Weights of a small audio captioner: encoder widths [192], decoder activation swiglu.
Rows from block 2 of the text decoder, named by matrix and row number. Rows with one number belong to one attention dimension. Each number is 128 + 32 x the weight over its row's rms, rounded and kept within 0 to 255. All counts start at 0. Numbers have three digits each. After the name is the row's rms in percent of the matrix's.
# q: attention query (decoder.blocks.2.attn.q.weight, 384x384), inputs 288-383
# k: attention key (decoder.blocks.2.attn.k.weight, 384x384), inputs 288-383
q.74 089:157105102089097105134180143119133060123192090099140155074115109129172130133173156126180157133085102136094117097156116101087175104132130133165167077092118111088138205185121204106143128136083135154099180061147135088117108140110116098146165111181151123171103106099149142136100161129142093141
q.75 078:090127147128113065141119155108097096054149097152140203155128149136143096136146188200101111116119133149149108160156110093111173095094180137168134120133102082093160119173136158122159100112098126141121138148221145119112140098133087138113141129086140098129113141105198190106105135121146080157
q.76 086:130165151112147133037121134117126053086161088129126111147133072140149202108096180077149097105110117189149152087148145170082176099156114161083128098125095079143137161063122104149092105160059128097153099077137118151086151126153113142153167180156157074183147102092158189132103113161151051127
q.77 079:114145189082158129102138090147118196104122190186147118139115133049129086068109080203124112108097164164145135144107107143096109112098109153130119122144141125127085120093173103094122091107153102098096098134135101155142118173128167148104098030103087135112124167222121107141195123127117085132
q.78 080:117105086186140092125166118098092184116127132116100109170102113161128073206147166084126144159115163109101155146085128137093114149155092168142098150140145166165126137168107118096196159166096150150194123135149162157101123122154137094149115130139109130074137058099115114132134124135200153131
q.79 081:139120106149135149154167108132112186154092139115162116156089157070135121112136089188125139165142088064149158138089138132091128168121081113132102151138177162119148080190175183122126178156179105123157150200134064106130072119094181133076139083124089141078101202143077202160170103093134116162
q.80 110:130113127119123082074148129103115191066092110135112139162127148214156140131123110066123119102128111106143111140113125148133127200161145117085136130132117164130183122095122086125106080099152148149137096089145101111158145070135204124143101082129128158137138113173132133169135179170071097095
q.81 096:110125136083089145106173104115143108139091096122208114137176063049156130154166152140190032124156134124141163066102159116142117104113099127128104129107140138149120164134103122108142139119094158147073191160087162151154166093120117168156114108160157183105153137148132065131136193096146118096
q.82 095:174159108138139189157085179109171186128103134147120087192136118106117086128142118112143074109116200096122084150124116092136139100112127152144083131099162135110169120175150129168105101189085098141122131126154118163154180197121125137164113131105136086160112148171162092126101153133146130109
q.83 111:153176158081078110043130182100153067132073137081121149130176085062125102113128114129160140091158099147078134087109158089126122084119107138100128117099126125139094161097113114103135141116133148136154142104180101123106138126195129127180069208111145184151131157076098079129133125112105111039
q.84 102:093115114140097117121113151113151176200078162122107099143087184150224167148140155107094142114100131124143159184128097200154169189126140147127123115152092146104119139105129144059109172095151176093158126119139089102121146053120132126068129142157147053149167109113097117117109091181109114112
q.85 088:139130086167129128086125110082165139154212219134103172162108093147107100148072163128177183093148114122134124152068122096168127098156109093128149081145092133138137079114145142051111085158155116132102149130149088147151133137147098148135127175171134147166088162136134123130158147138077084114
q.86 101:142125127125117119137139113145098162120159122154122125123127133137078109136181153124075151141088096096127175135156076124093092110077163080098109165151151121150104061125166117122122189164152127175145112153074154097135135141112065097048130143087082111154163087195122132134143129083157135178
q.87 106:121116112123162135096105159088117198154149158189099061102134114159086092167094148085113124146126151133155188103150119165150154094068217150153126100117110127103146151098176094135119092139112141150120158124160144139163154129118185167195156075170179116143095122173166120154081199211145117106
q.88 096:159130162131145128107087132108139138125162140151082121130105097167136104132087154108104111101092120133111153208111128127125104141118123173123121120181128143156147113123128081163176077102160126107127101107113167103158148118090096134160110073079109141109122128128104122105113126116138120156
q.89 110:100168128106182088176135101105058128101105065121138139151097114103106168079151100142126064144103137105163156113141130230125109138142127207073114112125130126110069160108129086144107121097146099083083149057108170135138118110125160166131077139136115096146132107187129110146141096138120136085
q.90 113:131140131145124109222118076124081143132171109099157140152097162106047067130114152170148099116091098142138105123100129179136150133067091120133113117140148110141089068123183109142114114156081097119110164142241136141097108117146133149124116146101098123127126156139144122174157139086170104124
q.91 098:155188161128117176087116177077153123144200091186139103148173141085099050099109176111125097117104148190111131126157109086129182080049114134105126186094103120130137168099193095108159120132157109170168111145145137143110137090145208153143107138176210143173118116181119150144111151134093128107
q.92 118:117184142085075116189153106159075126143102133077172157122110137124125169042159123137064108159126102140100134140146135160103105130141123095111119199157129087128090086089143099128159150134143070146126119073107140100089125133125136139110112198188067083060107124150122167121151107147135094146
q.93 119:134065142192111136142189110163131195163114154164207062159121177188143090133146205099131131099134163130172077144117119110144091143064149100150097168115164165152118094146113096135116132149165160180154192192092125123107147167144106101126162096138133119130126131181081133164133146129164153173
q.94 112:140102133121136130081172143092128130154102096128153134138134134198179204153194184101068181142121128110137117191123115169140150173149144056104164108150126110149080163131082161124135144091132195101120105128077095129103165096135114114110120123173135126151148078093119178161136141138116138174
q.95 118:082108110127153141185153124177114148179144144106189113139149215099147127121167159140147108072198191110113053118097105065134110120093139108146100201106126109105089112139120125136115140175111112157161158135127141150159152188096094041079148151145136102143162147119175089095152091112148173163
q.96 085:104111173103112128102069106104125093105153107079115092088056075167123138090077140089143114135115110088065115139133139086159092106139216163153121168091149111151122096090142091155087161168114187161164164115100165126185145147122144104099125101107113152093127159133188135144121147174145148100
q.97 102:126150096110161134130127141104125160154116145134162133129127127094164109087110181121153142131145105166138075114129113077063156094078072139118153112211086087119153126111066104094142175131067100071112137158140168121103132150129115168119133089144116114093150118122139133128119123025106157090
q.98 089:143145106101165117178094129091119147145097127087176153124112132165099124123154087143135128198190178151168148125158187132175170159146091091099138106151164182164135177134182181136109108077117179104118095109173100102118115146100074143092085151186099123123130092115190095150146160150165111125
q.99 085:107098113153110173083121152166126097125118155147138085090128140110095180175111127110120130097128104081071133120162095148119139129137161178083163122124155104148153136063085084139144175102107107173206131096138161119137164136122155110199196145127143133104157178146136138109087202132165143156
q.100 100:130137126143187109165170130088111139131151166106114075125135150083130110101117168146101174108166092138131101091101110130098132110103113085148093182224104144167155086137092118094074132123175095126142185188176088089099086124120191115137146137178126186131165137076151188113144105052126113121
q.101 088:173201114096152070104104090118143141102174128153154176109166090120073127128101133176143147108121168114104157139155113101049169097102105159064126104126139125158185164104174131116159135139103146094167095091084180115148123122108141198108133096163195112159134127133183191110112146175112135077
q.102 122:105210112182111082093100129118137201120166085235058136100192171125093115087110077108067157142122199159175106128102139124086119116110148125081110117131147133189096066094166119094099102143090128117126177108153150100160106164090158115068070114172134089122169094104118160140079077104148164121
q.103 102:123092093108136134125113161165126174139136136122106073136103149107156112158209124091121140117124162035155124101098127168147085148169174096157076106075148120156107132136088066102063120126124184127169154152198090111113110110107169083135163154123096148120146081079129112148154108093165094121
q.104 093:106155174141096133080118161123147143098131187131115082141147109157132112153043134172143114106182126106214144143103110092081045151095110145126085093143100118112157056104148164113097143189119118141157142136156186202106133060178121113159123112146126126104104119076074133114131143109166189126
q.105 108:115109130151080141091092145145106142159163080160066118143169156168155145154134035034119103116124177125153100127131133144132130181163141124112118155082176166177119155176167105142169104098127200067127132146158112171123106155141137120137097106140109169202170117128125058108116158142160066117
q.106 095:141162101181153092131149112084119089145111156122159103137078068136147143101097210137163084092143079159114157083090113136108125135071125148112139121143066131062095195141128124188163147115153100100166147154139131109092101082133092167087170150130123202117106149110109103116114120079112088130
k.74 113:110100103148166102133169122174105062068106075111161100203171146097120206135136096203103164115108148116129135185099146143144108153132054106135178168138144111102123132092112061174151173163112140099095162145087137104103167176154171131124108124128142109167108189121134106137127157052119098110
k.75 091:122124165064131144094168133154117130073155115083134146131147133129135135155123093149106149110095140132136149121180108130121123099136121114149143192185175109053157084062184102121113090142126143124158134123124046138070136148125118111152088063105115110129110141103084090110177179066080133101
k.76 092:088138149160153132161106146086084112098139137082181016083145175091124098186113120141099138097108165117157109178077210137132136123135107147144155123187166172175108129114124137126162141172166143144147101106125138123152157123129168115044114100154159123137138159090129163110124175103177131110
k.77 095:174117097163103153114121127156156148152120121107113115077037083172100083101160101154134150129126077158124101107129145111119120155139068147136074124123085048143146103181135131103048108104061114180071139105123130111108076159131080117118082205154126179130142114150136060130124095166119120203
k.78 081:143133143051095178079109169152097124122154095129133167114133109147107146168125148082177153065165105095157190159155085096033145117163061123096116108122146152153155164120198126165144177142111108078110144158076207118156191103203117151082153112148094180085119117115105134135163130107120118113
k.79 090:121122154093149132111159139128077152100073133095147171128159120155084169093109117096137083105130116088109034120146122176100147107139111152087116100181069075097117126074187081155090104129100095116086125145134070144120108149194119136171143145096154145085080132143145133120126145139051108183
k.80 117:138105104116151195142134107155073119158068061119144148162108110141157167152166144140131076130085074165170112145143145156161162124110146102076089086122137134193171150105089168076121158083113119141074109171160199167157140100129104121105144139162076063123171182180128148077158105153056144165
k.81 103:134138147110135129106067084081151147154160165105113070136124123089155073052177087091079141086111171097157171145117068120148106106161140141182192158127117114191099085156085183134124132158159107089120167132100141049153154149132150084180170191111177077116175073064126099131117145067196202081
k.82 101:143133136126113117109112113058176160115137102095099092122087137223080086174138121122118163088129160133179072102124157109097079139104133161125116154163147140095101125150179079070138088105091132106103102097095130133154067134087129165110134140187165158109152118091127174163136142042030084081
k.83 121:117121128108149142117189086094119124155100114098082109086131164097113103080132173137125112105146144131137139042119116142104086082163100106177173126104188135128154150129064123086036152240088098107110160119097142079117180136109118164098144119190112117062136100141100107088120119090209124047
k.84 111:124096126157186117116184100100083119074056133119109097112140094143114141176099126152094202118078125133115096209174126146122087072141220140165122099115118151111167179137170144103192155072082114121109175136136130129162084127138145197149174083149166168102152131118131165100151141204116084186
k.85 089:103115203061112141123148132132163081097183138091105132167124116147101105081237133123156140131157098159098134119132133173090152145160112124142118127125098113133126175200119082187104141142128124072107109137088162143143169125161097091140121070159137130089143141100103175113064166096127131122
k.86 099:097166110185101146124130164168131145112173136106160155153097122161101122130119130187109140138100134111137109075229126075139188142119152107108087154132151084114154174138127155174125105159119101196140105094143108149118116159093144118134093105066178161090069173175116121109138101145111166132
k.87 114:183085162096117125152103098118151177167123124154132077148160095184208085120147144128166134095127116112113143137094180152130095085138130112121094116167077175172122071149170146098152150124116112077109151170174155079151131169129135143142072125121214151069190080142116124110149074087060138122
k.88 106:111125112086081097110089134200146141110088056123143155125105100079115119034166120129162107149114107129142171184123121073149087119072167123139123136127157113123179179138093134169131146102064097061122095206143177147156108151122112130070082146114141114063139149115106099091167153128123180094
k.89 117:151158091090121091080106150168115073154096137200130136172128148132114175132118112125140137143137112153102145175170126075212081140052143137115115125131148150131144140043139181095134068113094151142096137143140201198152089167139198138110121202094139117207145175128147121143099113105123117121
k.90 112:122104141070121098115087129116184156077157174135114129109115150166105139133087070157138097141154113150111114091111103105130127112131135117129199170175160121114119127166191118140106129139119157129133126101107051190074171168139193116099110106123139154142112118156160119156074121112099141192
k.91 106:106115143072182138170143167116114203148127106115092116093117132111193103148124123100090155130157117104100141136085178158146100086133111124184131230104100105146098115150105117064178132186123134098095191127167161034176127139084125174063118141147159171059161071134123084062187134076180115132
k.92 123:124189088145122142111184145187055193147115152156121129127122171086135154178102154118155136154138134100098136161126148169187162111097123136091122176081096120146125126115121087057137114142175129155135158146119117146104147113099160126143138216112107168116081151091120140110160120135146159192
k.93 120:117129121153134097171089118085159149069155074115110153134130059150180098089087136197105148127179110124102092124115111139116176146165147159054146165124112107090125123172203120105133124129100132130093112102158062154121135118137111170174118080120178174130143155144173128116148136191139083142
k.94 116:111147127167115140138117100191037111155144171154141129147138069100145125151151142165045068162131115131128124147138146138134117106158177113151101139120126143187127204065105183131147099156126145201114096112115163191106116109162122057168175137144044118151192129121126141108139066164177131138
k.95 135:156120139174160114146088114115132127115140175174136125123144164152102120188067127088124162143159187066132106135147081177139170114099139132117137096119072143070133093171221117136161112131204122149140173087124109142128140113151146174173099191087184198111118141089194190196142119109120096185
k.96 081:098142169170101148120116143157099101139133102106158131113127150129097178160126126111143135102110130092150128145124126131134123138125108107120158143162063153091188140125103085121136160089125112145135115142048142054136137075142061111087114132199077128179135134146088109129075117143136081157
k.97 098:191149101100134158109163121123093161088179126115129142081149095230059181126104090107073112126109202154146141157118161156104181100140113151148117148097137125135123108166099113170120177155106128129069166161128129121161091164142203101170125124092148105126126185104133129136102153113145075101
k.98 091:200171162144139079138144138097087092142134091113086065129176090110177090149160148048168110180140133118151159082163134154143122071069077120156115146174125118148130122135136129146115099160161090160145158100143077146168084118084142112098155147135081141176105155141124115097160148089108124142
k.99 087:179092070148101145124101125083115161136127145129091141105155131112084175134142086158118130118130145142087114146122122122148168132162126124083080134155093127095141109139124147058101103182127104118105106127122167112124100046137086185120159097185130117135127105076166102162088155113116069121
k.100 101:160095146103094104152118162114129142111173172127088126120152137121124219146163131167158098053112117110069138150127069164146123106173128172095121126154137130122073143162107061160054126168122119163097182109167140101107169186146128054095169164051100123162223168157167125128118112085074098143
k.101 092:141161134102089121047173175131114100142154101136108134058084063113112093090080131096068130169150160130173078111119157194140135136088110143193036183166130153156164088086151136138121143104180131102131127159139105140119175080112114108080116115142180117142150183139142111086166083088162081133
k.102 115:141146160062109078091157165086095155144076110124059157102134117169131114166101146085121105150095115158129112086191166175145094102066150123163097157137134116152132139113094161146139175111140112176132151149189121166092132123096131099171118127095113117117103161162111056051160106094119119110
k.103 097:110054149124156055159087072114158119178095180122127134144119125083141166142148166136154124097130050137107141169153131156133102158154150123106177119120127118089117158108120114124078094199123171132083079097109132158076097157121122105110153147164192091077148156135115172156161122100114184125
k.104 090:150212078160127137097111123133137166075115191116104183087133162148087087114060122176149128163140170114155148136129145073162134119159135129123139107168174147153157121093106187145152123179101131061134140077122186042184134082147168109140116130071104134142100072153120125168082177142102054151
k.105 098:124021132146129075164102102110151095152116124153093135176064147092185109123154124113172104175120129148134165130133132171171136106105137148243076121129135148110103111104109154158180119150155137189101147126146107139085125114101118105131136140174058128105076167123100096134183139087110130186
k.106 091:117168109134122191121169092137148129128218144125168101119139083201119139125139139149138086117162105093101115163105144110117179185190173155141120126109182081177086158156146073160119100170161147120116106171159104097118123204176157141167136096110182122104111185158132150119071130124150121163